Rows from block 2, named by matrix and row number. Rows with one number belong to one neuron. Each number is 50 + 15 x the weight over its row's rms, rounded and kept within 0 to 99. All counts start at 0. After the name is the row's rms in percent of the matrix's.
# fc1: MLP up (model.blocks.2.mlp.fc1.weight, 576x192), inputs 0-95
# fc2: MLP down (model.blocks.2.mlp.fc2.weight, 192x576, transposed), outputs 0-95
fc1.318 087:45 28 80 06 57 54 27 33 40 34 09 43 42 53 63 51 62 29 37 60 56 65 46 64 58 48 70 59 71 48 29 70 46 48 57 44 39 48 39 50 61 50 72 68 66 64 80 64 36 77 48 56 52 44 55 68 27 51 59 49 53 59 72 60 51 60 65 63 28 52 38 44 47 33 34 59 52 84 47 59 38 73 45 44 07 64 47 44 52 47 62 27 60 71 48 44
fc1.319 099:37 23 64 18 43 47 30 16 39 39 21 48 64 58 75 32 63 43 11 63 57 51 65 45 62 22 77 34 65 42 44 55 50 19 59 58 47 65 42 66 69 62 58 55 66 50 81 57 28 72 39 58 31 35 57 72 35 69 81 52 43 48 59 61 54 67 59 59 33 59 10 52 64 40 37 50 43 76 72 74 54 63 53 36 34 63 57 37 63 49 63 47 54 59 59 43
fc1.320 093:44 30 79 20 52 52 32 30 46 52 10 61 52 54 67 34 60 41 28 64 49 55 56 50 57 24 80 36 76 38 39 56 56 33 50 48 50 61 48 57 73 51 60 60 59 57 70 46 40 76 35 58 40 32 49 74 39 72 59 57 60 51 72 62 48 68 73 57 29 58 33 52 58 36 36 63 43 84 57 62 54 63 47 31 15 58 57 41 55 40 55 39 61 58 50 53
fc1.321 084:48 33 63 03 50 58 32 13 47 51 18 49 43 57 65 35 56 24 31 69 59 62 52 52 49 29 80 38 80 37 28 59 36 32 62 44 47 71 49 52 76 52 76 67 69 63 79 55 47 66 48 54 39 34 47 79 34 64 71 38 47 46 73 68 60 53 55 66 28 62 32 51 63 42 41 60 56 71 58 59 40 79 54 25 03 57 49 53 52 31 55 50 58 58 45 62
fc1.322 107:33 39 67 14 62 57 30 24 47 43 33 55 70 49 71 29 58 26 34 48 55 52 53 52 57 33 72 45 69 41 27 61 44 34 36 24 48 80 40 74 72 52 52 57 63 49 65 68 33 69 34 45 33 29 58 74 40 78 74 41 48 68 66 59 59 71 69 76 30 66 29 53 59 42 35 63 54 77 59 63 42 73 44 30 29 49 48 37 34 46 75 46 56 56 54 39
fc1.323 103:38 39 69 13 48 55 35 34 55 35 25 31 65 68 70 35 71 23 22 65 54 52 58 62 65 40 76 30 59 16 35 67 64 38 45 31 41 65 48 59 61 40 62 64 67 47 62 61 40 71 47 55 46 25 45 73 43 60 82 49 41 63 59 67 43 60 70 61 29 58 27 51 64 39 31 48 50 66 49 65 55 60 38 36 17 51 52 45 50 37 57 45 62 57 59 52
fc1.324 090:43 37 69 09 45 51 23 08 45 35 24 44 52 55 73 28 51 44 21 66 64 56 45 58 57 30 72 46 71 46 44 58 47 37 47 36 44 72 46 62 66 53 65 66 71 48 71 58 31 67 36 48 28 41 65 66 30 71 62 37 58 48 66 65 47 60 71 59 41 53 27 56 62 50 36 62 52 79 66 60 60 78 51 24 22 56 54 37 55 49 62 43 53 58 52 49
fc1.325 120:29 42 67 21 60 53 51 22 49 41 30 36 61 42 49 27 63 37 33 54 51 51 46 75 44 38 60 42 57 49 34 52 65 25 37 45 49 56 40 62 58 33 66 60 53 38 72 79 49 63 44 62 47 28 61 62 36 55 64 28 41 62 84 49 61 62 46 80 23 56 19 56 60 47 39 81 50 59 70 57 43 83 61 34 31 36 54 31 27 47 67 18 41 56 68 22
fc1.326 093:38 18 76 28 39 41 38 21 54 37 15 31 60 58 73 43 64 33 28 81 42 58 49 44 75 32 85 39 76 39 25 61 48 46 52 44 46 67 44 51 79 43 53 67 66 49 68 41 52 75 29 70 32 39 51 70 62 64 59 52 50 59 70 61 46 67 78 57 27 57 33 52 73 45 47 66 48 74 59 49 67 63 55 30 25 73 60 32 57 59 51 52 46 47 50 53
fc1.327 092:42 31 67 08 46 53 25 19 47 44 20 56 61 53 73 29 58 29 18 55 56 65 54 54 46 35 80 40 71 42 39 52 58 33 58 30 50 77 44 56 72 54 68 66 61 55 68 55 39 64 35 63 37 36 60 69 30 71 68 41 49 58 75 63 54 61 72 67 31 64 24 57 68 42 34 63 39 86 62 55 46 79 49 36 28 59 46 46 50 34 68 42 58 55 54 58
fc1.328 094:44 34 55 13 47 53 32 14 59 44 34 46 55 59 82 32 64 29 34 56 54 44 52 48 70 35 73 43 76 49 28 61 54 31 39 34 51 70 41 54 84 45 56 68 64 41 75 53 48 77 31 52 35 23 54 84 42 79 78 29 36 74 63 60 49 74 73 58 27 69 31 55 60 44 37 59 54 73 63 60 54 75 57 20 14 49 54 38 37 53 74 35 43 63 46 51
fc1.329 092:44 35 78 13 38 46 34 16 51 46 00 52 60 61 72 32 61 33 33 65 52 57 48 47 58 36 84 32 68 32 43 63 40 44 56 43 54 60 37 53 65 53 61 55 70 55 75 51 31 73 40 70 34 35 51 76 46 66 81 48 56 58 67 54 46 70 75 56 18 58 23 56 68 34 34 66 41 78 58 59 49 64 50 35 14 52 56 45 53 42 60 44 60 64 54 61
fc1.330 087:32 29 68 21 43 40 39 13 50 33 31 43 56 54 74 24 59 36 28 74 47 60 51 48 67 20 86 33 76 40 43 55 49 42 44 37 43 63 40 58 70 48 55 59 67 53 71 57 39 72 27 59 37 38 59 74 52 64 76 36 52 59 68 58 55 63 74 61 32 66 27 53 60 44 43 64 42 91 57 59 62 76 46 31 12 61 53 38 56 47 62 31 55 46 53 48
fc1.331 088:34 38 63 10 61 52 31 12 50 46 11 50 67 52 66 34 58 34 27 58 51 57 51 48 63 35 72 47 76 46 26 71 51 43 53 46 46 68 47 59 69 48 75 60 66 51 66 60 35 81 45 66 45 44 48 70 27 58 64 50 58 55 71 69 55 55 69 67 26 73 28 49 72 30 25 61 44 85 50 64 48 69 50 35 10 55 51 49 56 48 61 31 57 49 60 50
fc1.332 124:40 45 65 45 58 58 50 54 37 24 50 26 43 40 34 48 47 47 52 67 60 63 54 72 45 54 69 43 56 68 31 66 43 42 41 35 17 81 58 42 45 80 51 47 69 38 62 59 34 43 36 66 58 31 50 45 55 47 47 10 40 52 79 81 77 59 28 67 55 50 53 47 65 60 51 69 58 54 66 40 50 69 61 51 23 55 61 58 58 56 45 39 51 53 70 41
fc1.333 122:59 31 65 15 44 46 32 25 43 29 36 31 49 65 69 46 68 53 19 65 45 71 53 57 53 37 76 59 60 64 54 52 38 56 51 44 33 61 47 50 53 61 60 47 55 60 64 57 21 52 33 60 52 43 44 54 37 51 59 26 39 61 76 68 54 64 51 54 42 59 30 44 51 49 42 58 49 77 59 60 34 70 54 35 18 75 74 37 64 59 58 40 57 57 62 41
fc1.334 089:49 30 73 21 36 46 31 27 47 48 11 56 55 61 78 31 58 20 32 67 51 62 48 55 65 37 77 35 75 23 34 59 47 41 56 35 50 62 41 60 77 50 63 58 72 52 74 44 36 74 41 61 35 33 51 75 40 66 79 53 55 56 72 69 47 67 74 56 32 66 31 54 61 48 42 67 45 75 51 59 48 66 42 41 19 58 41 47 51 39 54 58 59 60 38 65
fc1.335 108:36 31 65 21 42 45 37 27 45 37 30 34 78 53 63 31 69 32 36 60 36 56 56 54 66 32 72 52 78 37 44 71 66 31 50 53 47 60 33 81 82 43 66 66 53 45 47 65 45 70 20 67 48 46 54 67 40 46 70 51 39 64 69 62 47 59 80 68 26 82 22 52 62 36 35 63 41 89 60 66 54 57 55 25 25 57 52 35 55 54 85 29 48 47 53 50
fc1.336 086:49 28 53 08 51 50 38 29 50 42 26 44 56 66 73 34 62 29 36 67 57 57 52 54 59 36 78 37 74 36 19 59 43 36 58 40 44 67 41 55 73 45 59 63 70 52 74 53 33 72 42 48 43 20 54 79 49 69 84 48 41 64 79 64 46 67 68 71 33 70 19 52 58 40 33 66 53 84 59 69 48 79 50 36 10 48 52 45 37 42 71 42 58 61 41 53
fc1.337 094:50 31 82 08 48 48 28 36 51 48 15 42 67 61 66 42 65 23 27 65 43 59 48 65 63 39 83 39 75 23 35 57 56 45 54 41 41 67 47 58 73 49 64 67 58 48 71 47 42 70 31 57 43 33 51 73 33 64 64 63 59 58 67 58 47 62 76 56 33 50 24 49 61 38 45 64 51 61 65 61 43 75 40 44 13 63 57 39 58 40 65 47 55 64 39 63
fc1.338 092:40 31 67 04 54 56 23 06 49 44 13 44 56 52 66 37 62 41 28 56 53 61 44 64 45 30 69 48 78 54 35 73 52 32 55 44 42 69 55 49 72 50 79 65 67 61 82 63 40 69 40 61 35 42 60 66 30 61 64 50 52 55 80 59 56 59 71 61 32 62 32 50 57 36 28 63 46 84 59 63 46 71 57 38 16 60 48 49 51 54 55 36 56 59 54 44
fc1.339 108:68 27 63 27 50 50 27 44 45 45 24 49 59 84 50 54 70 53 21 77 35 57 80 46 61 58 60 52 48 18 64 58 53 47 75 69 46 45 59 68 62 62 51 41 52 44 50 50 35 59 71 61 51 50 28 62 47 57 67 73 42 31 41 53 61 56 79 30 47 53 57 36 55 51 54 36 38 60 56 72 50 29 34 53 38 52 69 48 75 40 62 61 67 46 50 56
fc1.340 092:39 27 55 10 51 46 32 07 51 46 32 43 63 61 70 29 61 30 27 63 48 52 48 54 57 33 89 42 78 40 32 52 51 24 64 43 57 68 36 58 84 45 63 57 65 49 66 59 49 72 30 54 47 25 51 78 40 68 70 41 36 62 70 56 43 69 73 71 32 61 24 54 67 38 39 66 49 73 55 66 59 70 48 35 17 57 46 46 43 44 63 51 56 53 50 52
fc1.341 141:68 29 51 30 47 53 20 32 61 36 38 29 42 60 54 48 80 14 49 63 61 54 69 76 50 27 56 50 85 26 56 89 77 61 40 45 45 42 22 83 60 32 64 61 64 57 54 49 47 55 51 46 53 34 72 58 43 50 69 47 25 74 63 59 36 65 68 59 18 72 42 42 45 55 46 70 53 63 44 74 55 59 48 19 41 43 42 42 38 38 74 27 47 59 28 44
fc1.342 108:44 35 50 17 59 61 40 33 50 49 31 30 39 58 46 45 52 20 36 70 39 48 42 78 46 56 61 49 79 52 35 70 59 48 44 47 51 55 41 57 64 32 59 78 63 46 65 88 60 60 43 52 47 37 56 60 52 64 59 46 43 65 84 51 48 65 65 87 25 58 41 57 51 40 49 81 52 51 49 61 58 89 66 24 18 43 44 43 19 57 61 29 50 51 46 49
fc1.343 096:49 29 70 07 65 55 31 16 48 40 21 36 55 61 67 56 71 48 19 61 60 54 56 39 73 42 79 40 72 37 26 58 40 50 47 38 38 64 52 40 59 46 59 69 68 67 86 54 26 65 33 63 44 50 49 74 45 63 67 35 54 61 59 70 58 60 63 57 41 49 39 46 68 31 21 48 58 74 62 58 54 64 43 42 22 68 55 47 59 49 50 51 58 58 60 48
fc1.344 097:44 30 70 24 49 40 36 21 46 50 26 26 58 64 73 43 63 23 13 67 42 60 47 58 68 27 93 38 79 29 25 55 50 49 49 30 45 53 33 56 69 38 50 63 74 56 70 53 40 77 28 60 42 30 45 84 49 72 78 57 56 63 68 47 40 67 84 57 26 58 21 47 65 40 35 59 53 65 59 49 52 66 48 27 26 63 58 37 50 54 55 55 46 59 42 59
fc1.345 090:52 31 69 09 45 52 36 21 40 52 17 58 67 51 68 34 60 26 16 65 54 54 53 53 58 36 85 38 75 43 30 58 44 34 53 39 47 61 39 62 67 62 68 64 66 60 66 46 37 79 42 65 52 27 53 81 33 65 76 53 54 50 75 63 45 66 66 69 32 61 23 46 62 28 37 66 41 74 57 69 36 71 60 39 13 48 43 39 53 41 65 43 61 61 42 64
fc1.346 099:43 29 73 20 42 44 30 30 51 45 05 29 71 56 78 32 57 25 25 64 45 52 52 49 78 34 85 34 66 27 37 50 70 34 49 35 45 65 35 68 67 49 54 51 52 44 68 57 45 71 39 61 39 40 60 68 45 65 71 54 47 59 58 55 39 64 79 64 27 65 25 55 59 41 36 60 38 65 66 65 58 70 48 36 27 59 57 37 57 45 64 39 55 59 50 52
fc1.347 102:50 33 66 24 70 56 41 34 42 39 37 49 62 60 67 21 63 24 30 53 62 36 52 73 51 45 65 42 59 37 25 67 60 15 59 32 36 68 46 66 77 36 76 53 60 50 64 61 32 72 54 42 42 23 50 76 36 66 75 51 28 61 70 69 47 59 60 62 29 70 28 52 46 40 34 49 50 77 57 69 30 61 53 36 32 51 47 48 51 38 76 31 60 83 49 40
fc1.348 096:33 41 70 12 47 60 31 19 48 40 15 35 74 58 81 34 61 32 20 71 54 52 43 65 54 37 73 32 63 39 38 62 52 37 53 45 52 54 45 57 72 38 57 73 58 50 76 62 47 82 30 56 43 25 61 70 45 60 78 46 40 57 69 57 34 58 69 69 22 61 16 48 61 44 34 69 37 67 60 59 58 73 47 30 19 54 56 46 47 51 63 40 49 54 59 54
fc1.349 096:46 40 68 22 56 42 43 31 49 56 19 37 54 53 66 40 68 17 20 67 50 55 54 50 60 36 74 27 67 28 32 54 53 47 57 36 58 61 44 63 78 40 65 67 61 49 69 50 40 76 52 63 41 29 38 88 52 67 83 52 42 64 62 61 41 71 71 61 19 64 24 59 63 36 36 63 55 61 57 62 54 67 54 32 16 58 59 41 41 43 71 46 53 55 48 55
fc1.350 115:29 33 76 25 58 54 46 29 43 45 13 40 63 65 61 35 69 28 21 63 36 55 56 48 60 37 78 42 65 33 30 58 58 37 51 40 49 52 26 67 74 46 60 56 51 48 56 68 42 76 38 67 59 37 49 70 42 66 73 63 46 63 69 52 46 70 72 78 13 59 31 58 61 24 34 67 46 69 58 67 49 69 50 38 20 55 53 37 32 48 68 35 49 52 47 47
fc1.351 137:45 62 86 54 41 55 50 34 31 11 37 17 67 63 50 24 40 67 48 58 36 88 70 61 65 36 53 41 29 55 59 50 66 45 63 59 43 49 15 56 39 80 23 34 45 37 38 46 32 48 33 58 66 64 69 36 58 37 45 58 51 57 55 37 26 43 35 52 37 82 42 21 57 42 43 49 26 57 51 57 75 41 56 47 44 72 60 34 75 83 59 44 42 17 36 61
fc1.352 093:47 38 77 11 54 52 20 19 50 30 18 46 50 56 65 37 63 33 22 53 53 70 49 62 55 44 72 46 66 41 45 56 45 39 53 43 37 65 49 52 56 52 77 64 59 62 79 60 28 72 41 62 42 45 52 72 29 63 65 45 66 56 66 50 57 63 65 61 16 59 17 53 60 37 20 62 54 92 52 65 46 71 47 42 24 57 47 41 48 42 64 37 56 61 53 51
fc1.353 105:41 28 60 22 50 54 45 27 43 49 22 49 61 54 69 35 52 30 09 58 55 52 44 54 63 31 76 31 68 42 23 54 54 32 59 54 60 53 44 62 80 44 48 64 62 43 69 56 45 79 29 65 39 14 54 88 49 69 79 47 32 59 74 55 41 73 66 74 32 59 17 55 69 39 45 65 41 65 66 60 59 73 58 27 12 47 45 34 49 54 66 48 50 62 48 59
fc2.318 095:52 33 39 33 36 40 42 38 47 54 35 73 39 47 68 49 44 56 60 39 43 42 50 38 58 71 61 63 46 59 25 40 10 50 55 57 48 70 64 35 75 58 50 30 49 44 43 64 47 36 34 47 44 56 34 57 78 81 61 67 74 38 33 56 81 72 47 37 86 33 56 78 46 37 67 33 47 53 52 48 41 33 50 73 44 41 62 40 58 69 29 77 77 62 74 82
fc2.319 078:62 19 40 32 28 36 63 39 32 53 52 62 41 66 45 29 57 51 49 70 52 36 52 53 41 58 72 62 61 60 44 57 15 48 61 65 28 42 62 41 57 63 51 31 48 77 41 46 46 45 28 72 72 35 53 57 56 66 64 70 40 38 56 58 57 69 54 31 65 45 27 52 59 63 82 46 34 56 58 65 38 33 62 54 26 39 72 15 70 58 46 52 75 55 71 88
fc2.320 078:46 29 47 34 30 31 56 43 44 51 38 55 43 66 57 31 43 57 56 48 28 44 61 36 64 69 74 58 32 62 36 35 15 45 64 72 51 58 58 39 71 67 49 23 44 30 29 59 47 41 31 58 47 52 33 56 77 71 65 70 60 39 34 45 68 76 42 40 82 39 55 66 50 43 71 36 35 61 60 47 40 30 62 65 38 42 72 21 62 79 41 66 65 51 72 83
fc2.321 093:38 32 37 45 31 36 50 33 53 52 45 58 34 53 64 38 42 56 71 40 29 40 45 34 55 71 71 67 51 56 26 39 21 47 58 62 53 68 56 33 70 53 54 37 48 42 34 65 59 42 33 56 49 62 38 56 82 78 58 67 80 44 30 38 77 67 48 43 81 34 49 83 47 38 75 43 47 59 47 40 51 33 48 74 48 48 55 32 50 71 33 63 75 62 78 81
fc2.322 061:32 41 35 35 30 30 66 30 63 66 46 59 31 40 60 45 49 57 77 30 47 36 39 30 55 65 54 61 45 79 28 44 13 55 54 70 69 67 76 23 67 58 59 43 49 48 39 75 60 49 38 48 31 49 46 59 62 64 51 52 62 53 44 55 72 57 25 41 84 36 48 57 43 37 57 41 45 66 54 48 50 34 65 59 33 33 70 24 66 92 31 46 72 53 90 63
fc2.323 088:48 49 44 67 34 34 69 52 45 56 70 63 48 82 61 52 35 67 66 55 30 48 70 36 55 55 54 46 18 60 58 48 19 54 60 73 59 54 71 45 66 60 57 27 21 30 18 60 62 35 51 45 60 51 19 53 60 58 61 70 45 29 24 55 67 50 35 41 85 41 68 49 32 36 56 27 34 58 63 44 57 20 64 57 42 54 76 48 62 74 44 69 41 41 68 63
fc2.324 070:46 44 35 52 39 44 59 41 52 60 56 72 30 61 62 46 48 54 58 42 43 36 52 43 40 72 51 64 33 59 34 28 00 52 60 58 64 66 66 26 71 63 54 35 49 45 38 64 58 40 24 48 49 45 32 58 65 79 69 62 52 34 30 45 76 70 41 39 75 34 54 64 48 38 67 29 45 41 59 55 47 32 55 69 44 38 61 35 57 68 37 64 75 69 75 83
fc2.325 097:34 60 50 40 45 42 50 36 33 55 53 66 34 21 38 23 15 32 80 45 56 53 25 72 39 66 47 64 61 67 25 46 35 37 58 37 48 81 51 32 74 64 60 55 36 42 46 69 79 54 33 49 49 55 71 31 40 35 22 44 65 46 76 64 44 15 18 65 87 46 64 54 33 51 68 72 36 46 48 34 44 67 60 77 36 54 31 60 39 65 43 57 69 53 59 55
fc2.326 097:56 25 26 68 24 38 67 68 42 64 55 72 40 60 55 30 29 51 70 55 35 18 51 46 47 56 51 56 43 66 47 46 26 34 64 76 53 53 56 36 72 61 40 31 37 22 33 55 62 42 27 58 38 46 43 62 80 72 62 69 44 31 30 52 68 69 42 45 81 42 67 71 37 44 80 44 34 48 68 43 48 31 66 51 52 30 60 44 55 66 47 62 57 62 70 76
fc2.327 081:44 34 49 49 35 35 67 42 49 58 53 64 33 59 49 45 42 56 61 40 38 47 50 39 51 72 58 64 38 56 36 27 10 55 63 66 62 70 60 35 68 66 56 30 42 40 31 56 53 37 25 54 50 53 25 51 70 66 55 70 62 36 34 44 73 67 38 41 80 36 48 66 54 40 74 38 44 52 60 50 49 31 57 73 42 49 70 29 55 73 37 59 70 55 74 92
fc2.328 066:30 51 20 45 27 30 68 31 66 62 46 52 24 48 64 41 44 62 69 36 53 45 44 24 62 63 69 59 57 64 34 51 08 60 55 62 69 62 72 07 56 48 67 54 58 64 31 47 60 49 24 63 44 52 47 63 60 51 61 50 59 51 38 54 70 52 38 44 73 27 37 62 52 53 68 43 51 63 54 45 55 34 53 57 38 40 58 27 59 71 19 59 74 57 88 72
fc2.329 077:46 29 38 50 27 26 55 53 39 63 48 46 50 72 59 50 41 61 55 52 24 50 64 33 55 60 63 63 39 61 47 40 14 53 62 64 51 71 57 48 81 63 49 16 38 32 18 52 47 38 25 59 40 53 26 49 67 68 63 62 50 42 33 52 75 65 55 33 87 46 64 59 43 42 84 33 44 53 51 45 53 22 61 45 42 51 81 36 61 77 47 72 56 40 74 83
fc2.330 065:45 31 33 56 31 40 65 53 45 71 57 68 34 50 59 35 37 47 67 42 42 29 50 43 48 60 56 64 46 63 33 39 02 39 62 60 54 68 63 27 74 68 59 39 49 40 36 57 58 41 08 51 36 49 43 60 59 73 62 70 49 32 35 59 74 61 42 42 78 32 63 65 42 40 81 40 41 53 63 50 49 28 59 52 40 39 59 34 56 69 36 64 70 68 67 88
fc2.331 078:49 30 45 49 29 36 54 52 52 45 40 64 35 68 68 30 47 54 57 53 33 33 52 40 54 71 79 57 48 52 36 41 20 42 63 51 47 54 50 33 69 61 57 32 53 49 36 57 59 47 34 62 59 54 36 55 74 82 63 83 66 29 24 46 65 72 49 36 73 25 44 68 54 47 76 42 34 57 55 42 44 37 44 73 43 39 60 27 56 58 31 66 77 73 62 86
fc2.332 172:39 45 55 32 36 50 35 38 40 26 48 39 70 59 54 58 47 69 34 47 44 74 76 38 60 48 57 55 31 80 54 33 37 43 58 57 42 56 34 49 49 92 24 02 40 37 34 57 29 19 29 46 54 59 55 36 72 69 51 32 47 68 51 46 42 66 33 41 56 70 46 45 48 36 37 37 41 61 67 62 62 37 55 39 55 55 56 42 64 89 50 67 45 34 63 46
fc2.333 101:49 32 23 33 37 50 53 60 58 67 67 46 26 29 46 23 56 43 59 66 44 09 32 66 52 66 49 66 74 56 47 49 53 23 49 47 54 53 60 41 69 27 52 58 63 36 46 68 84 66 31 52 27 23 63 59 71 68 52 39 46 55 62 52 67 69 72 44 58 34 51 94 42 79 75 75 53 39 66 35 60 71 46 50 47 18 45 42 44 57 47 53 45 56 71 70
fc2.334 095:41 30 44 37 29 22 68 47 52 64 36 50 44 55 52 44 45 54 60 42 34 44 51 27 70 67 61 63 43 65 35 39 24 51 56 76 66 64 66 41 77 67 53 24 45 20 25 61 49 46 39 50 38 48 25 61 74 65 64 65 65 48 31 52 76 70 42 44 87 45 52 69 50 37 67 35 50 58 51 42 47 25 67 59 36 45 79 28 58 83 48 62 61 43 90 77
fc2.335 051:52 29 15 47 42 61 50 33 54 55 84 46 49 49 70 55 55 55 61 47 65 31 36 44 51 51 54 59 48 56 38 70 40 65 51 51 48 46 84 29 70 45 50 39 68 71 41 54 81 56 45 36 24 17 33 70 46 70 69 34 29 45 32 55 62 69 56 29 75 59 40 47 48 60 79 22 62 63 52 73 61 37 52 51 39 32 60 25 51 62 39 54 67 69 59 51
fc2.336 081:33 36 36 46 31 29 65 41 55 60 44 54 27 62 63 51 36 71 65 45 35 36 54 35 58 67 64 70 39 70 35 34 27 37 62 68 56 61 69 16 69 54 68 38 44 39 32 65 63 43 46 52 43 58 39 56 72 68 42 58 78 37 30 40 84 59 37 33 85 24 54 70 37 49 74 34 49 59 52 33 55 31 53 61 44 46 68 30 61 78 18 55 70 65 89 69
fc2.337 098:41 36 44 41 23 27 55 37 43 63 45 55 41 72 58 36 38 59 59 52 30 39 59 36 55 61 70 56 41 64 43 47 16 49 60 67 49 68 61 37 82 67 58 26 39 19 26 59 52 40 18 58 48 48 29 58 74 66 61 72 52 36 33 57 67 65 46 50 92 43 54 62 47 41 76 39 39 57 63 44 58 28 64 49 34 51 71 36 57 79 51 74 54 48 79 90
fc2.338 080:45 36 49 53 39 45 48 48 45 49 48 70 36 68 69 40 41 52 64 52 31 46 54 47 47 77 66 61 42 42 25 33 07 46 67 45 51 69 55 34 77 58 58 34 49 45 32 56 63 35 24 52 62 55 29 50 72 79 62 74 64 28 31 43 67 60 49 42 78 33 56 69 53 39 74 39 43 47 53 47 46 34 43 82 46 50 50 42 51 53 31 78 78 69 63 92
fc2.339 136:47 74 55 33 53 48 45 17 48 48 40 34 24 32 39 49 48 32 68 37 46 62 34 66 43 58 42 53 64 53 42 71 47 62 44 69 63 56 59 46 63 42 70 66 56 50 55 79 37 72 57 56 52 46 54 51 35 29 50 49 50 69 77 76 46 44 17 86 49 70 41 40 32 32 30 74 51 85 34 57 42 65 67 56 02 52 56 49 40 69 71 23 55 43 55 28
fc2.340 062:38 31 42 49 28 33 76 40 49 63 57 60 34 61 66 27 34 58 59 49 36 32 38 39 44 68 67 56 33 65 36 32 16 46 64 62 62 63 58 24 75 64 53 33 50 49 36 55 73 46 23 54 39 48 39 62 67 75 60 67 63 28 35 43 65 61 49 35 93 31 43 68 48 50 85 42 45 47 59 44 59 39 56 69 40 35 61 17 51 68 27 68 80 68 70 86
fc2.341 136:27 62 58 57 49 58 48 53 58 45 50 89 34 40 67 65 47 56 54 39 59 53 47 31 42 62 44 55 41 53 33 46 23 62 61 37 48 40 35 20 13 63 47 65 44 71 53 51 43 28 53 53 67 76 41 37 42 55 41 81 69 39 25 34 33 39 63 40 37 28 42 52 35 42 41 48 46 71 50 40 57 58 23 84 74 60 30 39 55 25 25 57 51 69 44 72
fc2.342 123:31 52 39 31 56 48 39 27 50 77 51 79 43 23 49 64 41 67 72 40 25 35 33 51 46 77 50 75 62 59 31 46 31 49 51 39 56 77 70 30 59 43 61 44 37 58 43 70 71 40 29 48 47 62 39 43 50 60 41 49 84 41 35 39 85 48 61 44 74 17 60 84 37 39 68 44 69 40 38 35 46 60 40 85 57 36 40 54 43 52 26 59 68 57 86 65
fc2.343 089:58 35 39 44 17 31 59 56 38 71 45 66 48 59 62 43 37 57 59 52 24 42 53 37 65 60 64 63 40 56 48 35 25 46 67 55 53 60 52 52 88 51 50 32 23 21 24 41 65 42 40 59 41 52 27 60 69 67 64 69 45 27 32 63 57 65 62 36 84 35 66 59 39 57 83 40 41 51 68 42 46 36 59 60 35 59 68 49 58 58 47 77 49 60 50 97
fc2.344 094:61 29 24 47 20 24 70 46 45 70 60 61 40 55 63 33 41 50 71 56 34 30 50 37 44 66 50 73 40 61 62 37 27 42 59 71 63 45 62 44 88 57 50 23 32 37 24 55 62 48 44 47 32 43 33 63 67 67 67 59 52 39 37 63 73 68 47 41 91 43 59 67 40 50 78 41 49 58 54 46 45 36 66 55 31 37 65 40 46 64 56 65 56 48 73 72
fc2.345 082:40 25 40 39 34 37 67 33 47 58 44 56 43 64 60 36 37 59 59 41 39 40 50 36 56 69 65 65 39 62 28 35 26 44 63 67 69 67 64 38 75 65 49 25 48 34 31 59 59 44 29 54 46 51 35 59 82 72 67 72 62 40 37 38 73 70 40 41 83 41 43 67 56 40 76 39 44 57 52 46 54 27 62 69 38 44 65 25 57 76 39 67 73 52 81 86
fc2.346 088:52 31 36 47 12 20 66 57 48 59 59 52 42 69 55 31 46 57 63 68 32 40 68 35 60 59 71 50 31 62 60 48 18 50 61 72 48 39 60 40 69 60 53 27 30 29 22 53 59 50 38 64 59 43 26 56 72 61 64 69 39 37 35 59 63 69 43 45 81 35 60 58 46 59 73 42 24 64 72 39 44 33 66 49 37 44 78 33 69 68 47 69 41 45 70 77
fc2.347 089:46 42 40 22 34 41 27 28 50 41 41 39 41 34 62 44 61 68 70 63 38 57 63 36 62 54 76 59 55 61 42 65 18 50 47 55 35 42 75 32 58 52 58 37 41 46 40 68 37 58 38 67 42 44 38 59 58 56 59 26 66 50 45 58 80 72 46 40 67 35 49 56 57 52 42 50 43 77 60 41 36 50 45 69 27 46 69 42 76 51 36 53 62 41 89 51
fc2.348 076:46 24 41 48 38 51 69 46 41 65 59 59 50 68 59 41 36 69 53 49 28 35 57 51 42 75 58 52 20 54 38 36 35 29 70 75 56 58 78 35 75 59 64 22 39 38 31 71 64 37 51 50 51 51 24 54 61 55 62 64 54 28 32 47 76 56 27 32 82 36 61 72 48 35 74 33 40 49 58 56 54 29 59 69 43 37 71 35 65 78 31 65 72 54 74 72
fc2.349 080:33 33 40 28 30 21 69 26 56 67 57 36 43 49 59 47 53 66 64 38 38 36 43 37 64 61 67 60 47 70 34 50 35 47 49 64 59 66 80 33 78 59 66 26 55 35 27 65 63 54 41 58 45 41 31 62 60 55 59 50 63 55 37 53 89 66 31 39 83 42 47 70 50 45 72 32 57 63 50 48 52 25 65 45 29 40 78 24 58 81 38 61 64 51 93 60
fc2.350 066:41 35 35 16 44 51 59 21 30 60 57 46 71 44 42 52 47 75 61 52 41 44 54 48 58 47 59 72 52 64 33 64 32 48 57 35 43 71 64 51 78 61 50 11 42 46 23 46 60 36 12 71 47 38 36 45 61 65 62 47 52 50 42 42 72 57 54 37 78 48 42 56 44 53 83 37 57 58 58 61 61 29 55 46 44 48 65 21 70 70 34 76 61 46 72 69
fc2.351 166:53 35 49 45 64 37 32 53 74 55 28 51 31 54 37 81 71 43 25 49 50 55 52 09 73 32 59 64 91 63 28 40 13 80 33 48 49 41 62 33 39 51 34 65 83 59 67 34 29 42 52 55 55 49 55 62 75 68 49 53 67 48 47 56 46 83 55 45 53 17 61 53 59 61 43 44 48 49 76 38 41 61 49 41 50 60 51 48 56 48 22 48 52 60 50 55
fc2.352 080:57 34 40 43 41 48 52 34 43 54 52 76 49 57 60 46 47 57 61 52 42 43 61 37 36 76 55 69 34 53 40 28 05 46 65 54 53 72 73 41 78 60 55 21 28 37 32 54 48 32 35 49 42 52 24 58 66 75 67 59 52 31 36 53 78 58 43 38 86 41 56 64 51 47 67 29 47 51 65 56 46 34 57 75 41 50 66 49 56 65 45 79 65 59 80 88
fc2.353 078:39 24 37 23 29 30 69 42 56 81 48 51 53 32 53 37 57 56 44 40 41 30 33 25 60 69 59 61 54 63 34 25 41 42 60 66 73 63 55 43 65 59 44 24 56 41 38 52 66 49 32 57 27 47 46 61 76 75 67 64 68 46 43 33 76 60 58 32 78 39 42 78 58 55 91 44 50 40 49 52 62 39 56 60 61 29 64 20 49 65 42 61 77 60 92 73